Rows from block 11 of the encoder of a small image VQ-VAE, named by matrix and row number. Rows with one number belong to one neuron. Each number is 200 + 20 x the weight over its row's rms, rounded and kept within 0 to 999. All counts start at 0.
After each neuron's rows are labels from the 100 images, of 14848, where the neuron reaches its highest value: "peak on" is the class under the peak; "strongest on" is what is common among them. Only what is clearly more common there than usual is listed. The data: rendered landscapes of hills, water and sky.
# fc1: MLP up (encoder.blocks.11.mlp.fc1.weight, 1024x256), inputs 0-85
# fc2: MLP down (encoder.blocks.11.mlp.fc2.weight, 256x1024, transposed), outputs 0-85

fc1.344,211,208,197,249,171,189,205,211,210,170,224,195,203,174,207,174,219,225,235,224,193,198,223,235,211,182,220,194,201,232,170,218,219,212,159,181,217,160,205,208,196,217,167,229,187,182,234,202,203,168,215,214,217,201,222,206,202,202,185,203,199,214,186,186,197,200,175,185,137,164,205,181,200,194,196,179,198,225,247,204,201,229,195,207,213,191
fc2.344,145,222,191,142,193,197,192,209,207,221,198,203,196,214,215,203,207,183,199,226,192,189,196,203,190,228,225,196,209,217,181,210,194,195,194,235,213,223,197,193,215,204,201,196,212,186,184,226,223,201,217,184,186,205,205,192,226,209,211,222,160,190,212,192,181,192,176,203,166,192,219,204,223,202,256,214,229,200,162,237,187,227,216,207,225,187
peak on: water
strongest on: water

fc1.441,209,191,242,223,171,234,208,186,179,175,197,184,198,219,204,179,192,229,196,195,197,204,194,167,196,215,208,193,192,221,195,224,200,231,245,202,189,201,206,203,188,236,189,220,171,189,165,196,182,175,218,231,169,189,194,159,210,187,216,198,193,181,190,209,188,218,200,195,155,186,206,168,208,182,195,194,230,208,219,196,209,228,185,210,192,213
fc2.441,155,243,227,185,228,177,215,243,213,230,218,187,195,193,183,188,203,188,182,193,191,172,207,216,206,166,206,189,184,199,241,216,204,192,218,230,208,191,212,219,198,196,198,216,218,180,203,221,192,198,158,218,199,188,206,188,191,192,187,199,162,186,157,212,196,222,163,207,181,222,208,187,185,199,196,218,203,200,160,178,204,222,213,204,202,174
peak on: snow
strongest on: snowy peaks

fc1.323,187,242,212,190,199,230,235,247,175,202,213,188,190,224,199,201,195,192,218,196,219,188,189,215,158,206,217,202,216,211,189,198,201,203,204,214,158,223,197,199,224,215,180,211,183,204,190,179,184,197,181,224,214,181,190,187,175,175,221,175,200,178,195,183,250,171,158,200,207,210,166,196,171,198,209,238,186,207,183,204,196,217,222,201,177,192
fc2.323,164,194,187,217,200,200,217,217,192,198,199,226,200,172,201,197,180,236,189,185,205,165,182,194,230,187,151,214,192,179,201,234,193,187,195,213,214,206,193,203,188,183,204,163,157,193,208,190,159,206,194,216,212,205,194,194,202,204,199,203,114,204,188,195,175,249,197,224,205,182,207,191,219,211,158,215,223,182,191,213,200,193,193,197,215,202
peak on: water
strongest on: water; noon; red mesas

fc1.449,207,156,247,231,186,206,206,211,185,225,206,195,204,218,204,208,198,206,209,179,208,196,259,174,249,195,194,191,206,168,189,203,198,207,184,215,211,155,180,192,234,232,200,187,211,179,189,189,194,171,204,167,185,204,210,232,200,143,194,174,171,229,194,251,195,228,206,188,197,173,202,184,225,215,190,208,165,224,223,214,199,206,186,207,214,182
fc2.449,192,210,217,226,180,188,187,216,204,210,198,196,155,228,193,218,177,182,219,191,224,231,197,204,200,194,204,200,223,225,193,212,234,194,198,217,191,189,182,198,204,188,207,208,186,224,209,252,205,207,230,223,179,202,215,204,194,209,234,220,198,167,182,221,211,201,207,186,230,206,188,175,214,248,194,179,209,183,207,218,193,187,182,179,195,217
peak on: steep ground
strongest on: sunset; snowy peaks; purple alien crags

fc1.373,117,200,238,226,200,206,157,186,226,248,197,191,198,180,203,184,166,214,203,166,186,212,195,199,221,216,191,217,204,178,204,207,210,162,218,234,195,184,209,184,224,223,203,152,195,237,202,213,158,206,209,181,189,198,187,245,180,212,200,179,191,218,218,226,212,200,181,237,216,205,183,188,220,191,198,196,167,228,188,198,209,241,202,200,191,155
fc2.373,204,220,209,214,181,204,197,183,231,216,215,197,172,202,199,192,186,165,222,178,220,207,185,202,195,199,210,218,211,197,199,174,201,186,198,202,217,224,201,243,221,197,176,200,216,189,194,213,220,214,200,185,234,180,208,207,232,190,204,159,205,198,205,215,191,228,185,207,238,184,218,203,151,172,172,203,207,209,245,244,199,226,197,186,205,222
peak on: sky
strongest on: snowy peaks; sunset

fc1.180,184,175,182,211,184,223,181,203,198,212,205,213,192,210,208,156,175,222,203,166,196,198,226,178,229,209,211,183,214,188,189,183,207,178,136,197,228,183,187,173,196,216,186,210,240,193,197,220,187,195,202,244,186,182,162,162,236,214,192,188,211,204,191,189,227,248,210,174,209,189,197,204,184,171,182,216,172,201,196,181,205,188,217,206,209,198
fc2.180,200,200,170,241,174,193,207,168,202,171,166,199,200,196,192,205,204,193,247,177,190,193,175,210,200,201,213,226,223,233,181,211,180,227,148,188,192,204,208,182,205,194,191,207,228,184,188,204,223,216,194,208,175,192,220,176,204,219,192,192,203,187,223,221,212,203,188,165,221,219,221,195,155,225,247,186,209,178,208,211,206,189,180,197,185,200
peak on: steep ground
strongest on: snowy peaks; sunset

fc1.741,229,202,156,221,197,226,195,172,239,195,186,211,197,218,222,225,173,193,197,160,196,188,175,210,190,162,192,212,200,241,213,207,228,203,162,213,174,233,194,190,195,155,234,200,192,181,167,171,187,202,205,216,182,227,206,193,198,138,187,197,175,196,218,201,192,198,191,224,196,192,192,203,229,190,170,184,185,168,181,197,225,197,199,216,183,192
fc2.741,223,233,220,249,209,183,191,191,203,220,184,163,197,206,207,215,206,217,217,194,219,209,209,203,191,193,213,203,193,197,287,209,201,210,198,206,196,156,184,216,224,182,227,178,183,202,201,167,234,194,205,200,220,198,210,188,170,195,205,188,211,188,204,199,192,187,237,187,215,193,208,216,205,130,208,170,209,198,216,193,224,193,214,195,201,223
peak on: steep ground
strongest on: noon; purple alien crags; snowy peaks

fc1.514,238,199,227,200,183,188,163,172,191,195,207,214,182,199,208,160,183,199,228,156,204,241,161,194,184,206,204,206,183,170,214,186,192,194,219,220,241,194,192,185,232,165,211,197,217,187,215,196,219,208,263,207,193,189,193,201,225,175,222,183,198,198,187,187,193,192,214,145,168,181,214,196,203,191,212,219,226,191,178,207,207,206,191,223,212,167
fc2.514,186,236,194,172,204,209,198,201,200,200,200,204,211,177,167,221,213,200,196,220,231,201,210,205,199,197,167,203,202,184,200,201,218,197,208,202,209,204,195,217,198,178,197,229,185,211,211,176,181,204,171,222,158,175,214,203,222,190,193,195,241,187,195,204,183,206,174,197,210,184,206,208,197,218,227,200,202,210,204,169,191,192,184,203,220,181
peak on: steep ground; snow
strongest on: purple alien crags; snowy peaks

fc1.269,229,200,200,187,218,188,195,202,207,176,176,182,221,209,212,192,189,218,189,202,185,216,193,220,186,192,191,181,201,177,179,193,196,196,192,210,169,201,198,241,207,179,209,187,209,185,218,204,216,173,174,160,184,180,209,221,214,164,193,211,187,220,208,226,233,180,206,162,197,166,183,198,210,187,185,186,200,203,228,221,198,199,204,217,198,221
fc2.269,183,204,206,237,172,207,193,185,207,212,219,241,180,176,226,203,194,194,220,202,190,192,194,218,198,175,228,229,190,163,297,194,205,206,206,239,193,163,173,187,182,185,203,195,216,204,169,226,218,182,200,245,220,201,219,192,145,192,201,196,213,221,204,202,205,233,224,186,224,195,190,200,187,193,181,210,208,207,206,223,209,212,187,187,185,184
peak on: water
strongest on: water; sunset

fc1.537,205,183,200,246,185,214,205,176,224,190,195,180,186,230,205,204,209,204,220,218,195,210,169,216,205,198,226,216,207,187,192,204,169,192,215,176,167,158,195,186,210,184,185,193,185,225,218,183,199,198,191,181,194,205,211,214,218,172,199,166,211,178,232,212,177,183,198,174,202,213,197,243,184,192,229,210,175,197,187,192,186,190,198,213,192,192
fc2.537,197,251,213,234,234,208,200,190,189,205,182,199,198,231,228,199,205,201,196,205,185,185,203,214,201,212,229,197,207,205,251,189,169,189,198,196,211,223,186,226,190,174,188,206,207,215,207,209,212,189,230,198,195,204,183,195,203,207,191,191,204,187,190,219,195,162,163,185,176,183,228,195,230,232,236,163,167,200,191,215,172,174,168,182,206,182
peak on: steep ground
strongest on: sunset; snowy peaks

fc1.186,205,196,186,199,189,186,167,194,232,175,210,191,181,176,207,187,233,205,149,202,218,216,198,196,184,196,239,168,216,215,186,198,204,189,173,189,193,218,190,234,182,193,197,191,238,182,232,193,201,200,193,205,194,188,185,168,206,198,191,197,221,227,211,185,205,183,236,190,243,212,222,211,192,204,212,210,179,236,203,196,216,185,172,228,183,209
fc2.186,187,198,190,192,210,234,201,211,225,191,225,237,189,183,243,194,178,231,155,208,217,241,179,196,203,202,229,187,210,229,197,222,196,177,206,212,217,168,211,204,196,217,200,211,203,197,159,205,245,201,202,190,198,163,221,188,189,225,179,210,216,185,188,216,201,188,249,184,199,209,235,199,194,166,204,191,194,200,166,208,190,170,203,232,183,199
peak on: gentle ground
strongest on: terraced slopes

fc1.308,215,223,182,183,175,177,199,175,218,178,172,216,219,203,205,176,188,168,183,217,199,240,206,187,192,185,191,193,182,197,221,202,181,228,215,211,196,215,197,211,231,195,146,197,207,193,216,230,193,187,200,224,190,214,211,197,194,179,185,195,172,192,202,219,190,210,176,218,177,184,183,201,187,181,176,183,166,214,181,243,185,155,215,197,196,213
fc2.308,196,196,192,163,204,231,184,214,235,224,203,209,167,229,189,201,185,226,192,199,205,197,194,201,197,194,183,188,189,214,228,204,185,209,217,172,183,199,199,179,177,223,182,175,190,211,209,217,225,204,206,203,178,187,162,215,196,203,200,211,204,186,235,200,154,259,168,194,195,209,168,229,229,232,226,200,219,180,240,220,195,216,195,214,180,175
peak on: steep ground
strongest on: purple alien crags; noon

fc1.201,178,173,188,232,220,187,182,186,209,193,215,198,192,192,205,183,195,197,232,204,233,242,165,183,215,197,213,181,179,252,182,172,176,190,210,167,204,187,221,168,226,177,215,191,220,173,178,217,200,211,208,199,208,181,191,191,180,202,179,202,211,199,205,192,191,162,201,221,216,209,175,194,205,195,215,207,195,196,212,202,154,206,211,205,203,210
fc2.201,206,195,220,201,208,208,208,217,198,188,239,195,210,197,178,177,221,175,204,204,217,210,187,186,186,205,231,191,205,178,220,233,191,186,197,234,196,195,200,210,216,192,186,180,208,222,206,188,194,224,195,206,213,222,187,195,175,211,210,201,200,214,178,216,186,194,236,208,167,215,206,203,195,228,255,201,185,231,216,173,202,228,248,212,190,177
peak on: water
strongest on: water; noon; red mesas

fc1.300,186,174,197,199,168,223,182,196,194,189,167,220,177,216,207,190,176,216,171,226,186,235,216,202,170,213,212,190,187,227,186,181,217,207,188,182,208,199,181,209,212,165,214,207,192,223,229,200,184,222,204,186,177,223,230,199,187,203,234,209,197,195,204,196,219,166,187,189,201,198,191,194,186,198,206,217,208,182,206,176,212,178,221,207,169,192
fc2.300,166,192,175,231,207,204,210,237,179,200,166,190,204,188,203,204,211,174,179,210,161,198,203,196,197,224,179,203,204,183,165,233,186,182,185,240,198,202,210,222,209,215,226,157,193,171,219,166,226,191,221,206,128,204,205,202,180,207,221,212,182,208,238,206,219,195,198,193,234,220,151,203,226,155,218,225,196,191,192,210,195,206,181,193,204,212
peak on: snow
strongest on: snowy peaks; sun or moon in view

fc1.73,206,185,215,186,199,222,205,197,235,199,206,171,189,207,207,245,186,206,212,209,192,189,168,184,158,182,203,206,221,191,211,203,219,248,173,228,218,196,221,231,192,194,209,215,202,177,189,186,209,208,210,206,187,227,215,197,206,177,202,168,177,222,190,199,191,209,199,189,183,208,183,171,183,189,180,193,197,230,162,209,229,166,200,234,191,180
fc2.73,191,221,216,206,207,173,189,168,212,217,171,226,190,227,206,183,213,221,220,219,222,187,206,200,205,203,163,206,220,224,234,219,218,218,206,205,209,168,170,192,201,189,230,207,172,206,183,159,178,188,190,186,193,192,230,193,189,207,183,187,201,214,205,184,196,239,201,191,202,222,183,183,207,183,190,198,206,206,210,209,194,172,197,226,193,227
peak on: snow
strongest on: snowy peaks

fc1.196,210,203,238,208,169,227,224,226,176,204,231,206,188,200,211,241,180,199,176,197,215,192,211,183,203,182,153,214,200,200,183,211,179,198,184,192,189,204,186,235,190,245,152,175,216,198,182,208,194,207,188,216,181,203,198,208,199,198,191,196,202,208,193,225,208,206,191,208,230,170,208,209,202,215,187,229,209,210,168,203,201,166,196,187,196,159
fc2.196,197,191,202,206,206,201,198,190,216,203,194,237,209,184,187,211,174,203,224,183,180,207,196,199,195,199,219,189,197,252,122,170,201,192,189,204,204,229,206,207,189,227,184,202,230,185,201,258,194,206,220,223,209,203,211,212,226,213,181,223,218,209,214,211,225,230,174,185,207,188,156,193,185,237,250,186,197,187,207,236,215,213,226,256,190,230
peak on: snow
strongest on: snowy peaks; noon

fc1.245,166,225,188,157,223,199,208,198,217,200,195,192,220,216,194,211,221,211,192,210,184,198,194,189,182,198,210,211,176,231,202,238,219,185,192,217,176,239,189,199,220,192,174,213,179,206,190,180,184,207,195,203,197,189,197,216,171,200,164,222,214,175,202,189,187,184,197,240,225,172,181,223,197,170,162,174,206,178,172,201,207,173,210,195,200,181
fc2.245,218,187,212,223,189,198,189,189,198,202,213,177,190,198,176,220,204,207,187,222,199,201,243,170,197,214,209,191,212,209,120,173,210,206,207,239,210,171,181,183,218,174,196,213,197,224,206,188,224,201,231,188,182,235,191,226,233,193,213,197,213,201,185,191,175,241,189,206,205,194,185,186,220,165,203,214,220,215,221,189,190,181,212,196,212,204
peak on: steep ground
strongest on: purple alien crags

fc1.409,209,192,227,209,197,204,222,249,146,218,205,198,217,205,208,208,201,184,198,199,200,205,163,190,210,195,186,220,221,237,197,236,217,225,168,208,214,194,233,234,201,170,163,190,189,179,184,208,215,195,199,234,168,226,192,220,169,223,190,159,177,223,185,181,202,180,189,217,220,172,183,214,167,199,187,201,198,227,181,247,223,217,221,214,212,163
fc2.409,186,224,232,189,181,185,210,187,231,200,217,196,198,204,218,217,196,210,177,210,192,225,200,201,201,217,165,198,224,190,184,182,203,191,193,177,217,189,198,171,179,191,190,232,205,243,194,207,207,195,180,196,192,207,211,185,216,217,196,191,235,187,197,198,197,185,212,206,182,200,200,192,199,206,185,203,203,178,211,202,208,210,178,153,240,211
peak on: snow
strongest on: noon; snowy peaks

fc1.424,173,212,216,203,237,209,190,185,211,182,199,231,188,178,182,189,206,153,210,208,204,225,204,210,208,174,205,199,176,200,198,203,211,197,188,223,203,163,199,198,197,191,215,213,192,224,185,177,198,203,207,209,223,179,176,238,214,197,194,180,195,223,201,166,195,184,203,224,223,201,205,210,213,163,195,211,209,131,200,204,188,216,214,202,162,177
fc2.424,182,195,228,218,211,212,207,255,198,212,202,192,186,182,173,200,222,246,198,192,212,223,204,190,186,188,190,218,169,252,237,213,193,210,201,174,208,199,197,191,206,201,208,210,192,201,216,228,170,196,189,203,195,202,176,195,194,180,171,202,188,232,204,203,181,221,173,214,177,191,161,220,209,224,206,196,220,212,178,222,200,208,220,208,208,182
peak on: steep ground
strongest on: red mesas

fc1.766,240,207,170,209,205,199,181,171,204,219,219,225,200,222,186,182,207,217,186,201,219,182,187,194,185,188,171,193,187,212,226,189,222,210,198,193,198,202,201,185,200,209,205,226,216,227,192,212,170,213,202,198,175,177,182,209,215,178,226,205,182,237,201,192,219,203,151,203,173,213,189,186,217,181,222,211,209,179,230,205,184,233,201,208,161,202
fc2.766,200,208,203,229,213,206,187,193,206,193,219,204,195,186,201,207,183,167,198,186,187,181,197,181,208,197,163,190,200,213,209,246,190,205,199,162,201,188,205,174,226,197,202,212,187,185,209,252,182,212,172,227,206,194,177,216,201,201,167,210,242,223,184,202,208,246,161,203,199,190,230,175,214,243,223,197,199,205,203,167,198,195,179,182,205,190
peak on: steep ground
strongest on: noon; snowy peaks

fc1.18,180,232,167,218,161,216,173,184,195,186,181,198,179,212,179,215,178,199,169,183,181,227,215,219,180,193,215,180,146,210,185,188,191,203,191,233,204,189,176,210,205,247,181,213,162,184,209,177,217,180,244,209,206,212,212,213,193,213,199,221,165,174,190,197,203,184,192,215,183,195,198,183,206,189,192,194,189,210,179,186,187,206,180,200,213,213
fc2.18,191,196,203,200,255,212,179,217,213,211,210,191,194,206,196,176,185,181,167,214,208,229,194,197,215,205,190,230,206,162,193,176,210,225,203,186,202,229,182,188,191,215,182,185,203,203,163,186,168,208,158,204,231,193,247,224,199,177,184,199,213,217,225,193,186,170,176,169,195,201,210,210,159,226,188,190,217,175,219,177,207,178,205,200,190,192
peak on: sky
strongest on: noon; green hills

fc1.281,190,213,159,207,236,214,258,211,215,175,185,200,217,187,199,180,211,228,181,160,202,206,196,216,197,220,174,209,210,177,188,213,212,185,192,186,214,198,188,166,214,176,190,192,227,193,147,206,177,164,199,199,189,180,199,229,215,225,175,211,239,197,168,192,197,202,215,207,182,190,184,202,178,227,212,241,202,221,205,169,166,212,201,195,224,235
fc2.281,208,254,173,216,171,189,177,199,184,174,182,168,223,183,194,189,191,199,200,184,185,178,200,189,208,162,189,213,190,193,298,196,201,225,206,195,216,218,199,184,231,180,188,208,231,228,196,172,190,173,218,210,203,201,207,198,216,217,199,237,210,201,210,222,216,214,219,185,184,200,203,181,210,203,184,209,188,210,193,195,201,183,202,202,193,184
peak on: water
strongest on: water; purple alien crags

fc1.400,239,180,191,193,173,199,202,183,205,191,215,213,192,242,217,202,212,225,195,205,217,205,146,193,186,175,204,191,226,202,226,224,186,187,227,220,175,202,208,182,201,216,202,245,247,193,200,229,217,206,180,218,206,204,185,191,155,200,215,184,214,222,249,151,190,172,198,200,232,219,212,177,180,226,201,212,179,202,202,211,221,173,211,219,177,191
fc2.400,199,212,200,211,208,202,222,203,206,229,210,192,209,189,228,205,186,198,213,215,174,227,237,187,201,175,206,186,199,178,197,203,177,195,217,180,204,209,234,229,169,201,209,202,194,219,157,202,204,204,207,204,210,165,221,208,205,217,173,182,206,181,214,172,222,209,210,174,194,226,212,162,201,221,187,211,218,202,174,174,207,228,190,218,178,234
peak on: gentle ground
strongest on: red mesas; noon

fc1.397,238,191,218,189,216,206,196,178,228,185,204,131,196,224,182,153,212,208,220,197,202,223,173,234,174,172,173,196,180,228,235,206,181,176,182,201,193,195,212,186,219,251,179,218,224,208,192,209,175,200,185,201,204,189,204,185,189,187,214,164,203,205,245,201,195,203,184,180,181,203,208,202,189,176,229,213,217,219,205,209,199,209,211,209,207,204
fc2.397,182,216,190,168,177,179,216,196,182,216,188,180,206,205,224,179,202,222,225,179,223,232,175,166,200,199,228,193,195,205,192,202,170,175,201,209,205,237,207,206,186,175,199,182,219,231,225,155,249,206,178,198,192,190,198,212,226,220,204,191,189,197,181,202,217,198,171,180,186,222,213,201,191,221,177,210,189,193,176,165,194,202,192,177,189,195
peak on: steep ground
strongest on: noon; purple alien crags

fc1.476,187,222,200,214,164,224,229,194,183,184,271,173,206,173,183,176,193,172,195,205,195,176,190,206,153,188,225,197,221,255,181,165,210,204,181,173,182,208,218,218,195,189,222,180,180,180,211,205,210,211,197,162,179,155,220,233,183,202,234,177,196,198,234,188,204,204,209,219,237,229,187,191,178,186,169,174,210,231,186,196,227,224,216,201,198,208
fc2.476,225,158,219,184,194,208,202,223,197,196,237,227,204,207,225,178,176,226,196,191,208,227,204,198,191,225,203,189,201,220,189,150,200,218,203,206,226,210,220,193,196,199,201,174,219,225,176,204,223,207,195,197,147,173,200,200,214,192,190,239,245,196,213,201,192,230,226,198,178,202,229,195,215,218,220,216,161,168,195,196,204,196,226,152,218,217
peak on: snow
strongest on: snowy peaks

fc1.745,159,215,228,236,172,195,206,194,222,184,241,196,162,197,200,168,217,205,189,171,176,191,213,218,212,176,192,204,217,193,222,196,201,184,210,190,204,223,218,170,190,197,189,199,191,235,191,185,185,194,238,188,221,175,176,183,218,197,191,192,192,216,210,156,217,229,192,169,189,203,199,188,182,176,196,160,209,215,185,227,202,246,211,196,208,168
fc2.745,205,234,234,183,202,193,187,191,210,183,200,167,203,225,197,202,210,176,220,211,207,216,186,200,196,216,198,215,204,227,191,188,185,191,205,246,201,189,207,185,191,232,184,180,212,203,184,181,156,215,195,202,219,205,211,191,169,211,198,219,205,191,198,208,234,164,214,204,207,179,208,204,168,238,178,208,215,198,222,194,200,212,162,175,202,201
peak on: snow
strongest on: snowy peaks

fc1.378,203,177,197,218,227,206,198,162,168,201,233,176,169,201,191,199,204,219,184,205,186,239,173,157,186,208,197,154,189,188,222,237,205,165,224,191,181,205,211,192,206,216,180,224,205,227,210,189,173,233,178,222,194,202,167,213,187,202,182,242,198,183,194,183,206,201,167,205,208,211,209,202,196,160,220,179,178,234,211,199,227,201,217,202,189,193
fc2.378,205,213,208,233,209,177,200,204,177,180,147,207,215,221,197,246,199,197,189,199,159,184,216,185,193,185,199,248,212,212,198,211,216,213,197,170,199,194,198,221,221,210,189,210,187,215,198,201,166,196,222,179,210,213,228,223,218,206,212,205,212,213,164,184,187,283,239,214,163,196,219,197,211,205,187,191,199,188,187,194,198,188,198,157,215,174
peak on: steep ground
strongest on: purple alien crags; noon

fc1.161,193,254,206,228,220,198,163,176,191,209,181,177,183,206,207,222,198,237,233,217,263,174,186,222,197,173,220,210,210,191,223,206,227,176,177,213,203,184,181,205,209,142,226,225,207,214,195,213,178,167,173,197,187,192,186,207,195,199,157,187,208,193,220,212,215,189,199,208,216,216,196,184,196,168,196,198,221,163,181,177,214,228,211,211,180,162
fc2.161,225,188,197,177,159,219,206,240,211,200,218,205,187,199,210,203,188,198,205,197,230,183,194,178,178,226,222,206,203,222,147,213,207,227,185,203,212,217,218,193,181,190,226,199,202,179,191,230,219,202,249,203,175,186,207,197,158,194,230,212,216,220,191,217,213,197,171,218,171,212,195,179,179,170,217,195,157,201,202,243,221,202,193,217,217,209
peak on: gentle ground
strongest on: terraced slopes

fc1.287,188,196,198,211,177,225,177,186,207,203,213,192,232,228,207,186,207,175,185,188,189,177,191,239,201,173,208,210,210,212,215,185,189,171,174,228,202,209,220,236,184,242,201,175,217,204,194,200,159,196,191,215,215,240,200,222,189,191,214,207,212,173,206,174,199,204,220,175,230,220,197,189,206,186,159,178,200,179,191,197,226,196,166,208,205,180
fc2.287,181,227,179,198,192,207,189,163,207,205,190,212,202,221,216,209,204,176,185,195,182,193,183,203,191,186,204,197,208,202,174,167,225,176,205,176,191,219,181,181,177,197,182,215,207,201,177,201,191,186,194,188,193,217,191,204,211,210,196,194,235,179,168,196,185,155,221,205,239,216,164,221,186,186,204,200,213,209,174,213,203,165,248,170,192,209
peak on: snow
strongest on: noon; snowy peaks; red mesas

fc1.438,215,175,226,200,198,220,206,214,182,216,198,201,199,216,221,208,195,201,187,183,227,242,202,180,197,196,189,202,205,177,216,184,193,162,225,218,192,180,218,209,248,160,220,213,204,201,196,187,228,211,197,200,203,225,214,199,203,218,216,229,196,192,191,228,250,178,200,164,201,203,190,177,223,182,211,233,176,240,204,197,195,202,194,171,217,206
fc2.438,213,182,220,233,194,201,183,216,216,220,201,223,192,208,223,218,228,208,239,201,177,175,200,197,216,188,195,188,214,189,183,161,227,199,215,202,220,204,186,202,212,190,193,184,200,204,212,199,237,204,208,230,207,198,200,204,203,167,174,201,222,203,224,193,193,228,221,198,222,199,209,224,151,205,188,196,215,191,220,222,204,199,175,189,204,197
peak on: sky
strongest on: noon; snowy peaks; red mesas

fc1.554,264,246,179,247,160,225,175,219,223,188,208,225,189,207,210,193,193,221,190,227,198,201,202,203,179,208,206,198,206,185,210,222,172,207,186,208,225,210,211,191,194,189,217,198,184,225,173,176,209,194,176,183,188,203,185,188,205,208,202,203,186,196,180,236,210,216,248,172,180,203,186,196,209,166,222,193,211,182,229,182,233,198,211,193,188,222
fc2.554,188,149,173,216,228,221,208,173,179,177,177,205,192,246,206,216,188,164,192,205,204,212,209,219,206,185,202,215,203,188,177,206,211,202,184,191,218,193,193,208,208,196,206,172,190,203,184,225,206,196,228,190,219,186,193,204,249,179,209,210,180,205,211,182,158,215,193,190,199,187,180,190,216,224,225,213,191,223,153,208,231,198,183,187,185,196
peak on: steep ground
strongest on: purple alien crags; noon

fc1.432,231,193,185,182,216,199,187,192,196,202,190,204,223,200,247,225,170,183,181,218,182,219,197,189,177,200,206,194,155,167,205,158,199,171,173,225,198,200,185,209,230,215,221,206,203,222,210,197,204,194,225,182,209,209,177,199,177,223,219,163,127,241,218,241,209,189,207,191,189,200,186,228,163,203,146,220,207,185,186,185,227,222,209,224,153,203
fc2.432,187,221,190,201,201,214,182,166,206,210,190,219,188,198,212,197,211,215,189,197,191,218,211,198,212,207,187,191,213,219,170,199,211,176,187,203,202,205,193,185,227,190,194,127,197,205,175,163,216,201,181,220,201,184,200,212,175,186,191,191,197,232,215,189,233,183,195,201,171,210,206,204,229,213,203,199,190,231,210,179,221,183,178,241,198,180
peak on: sky
strongest on: night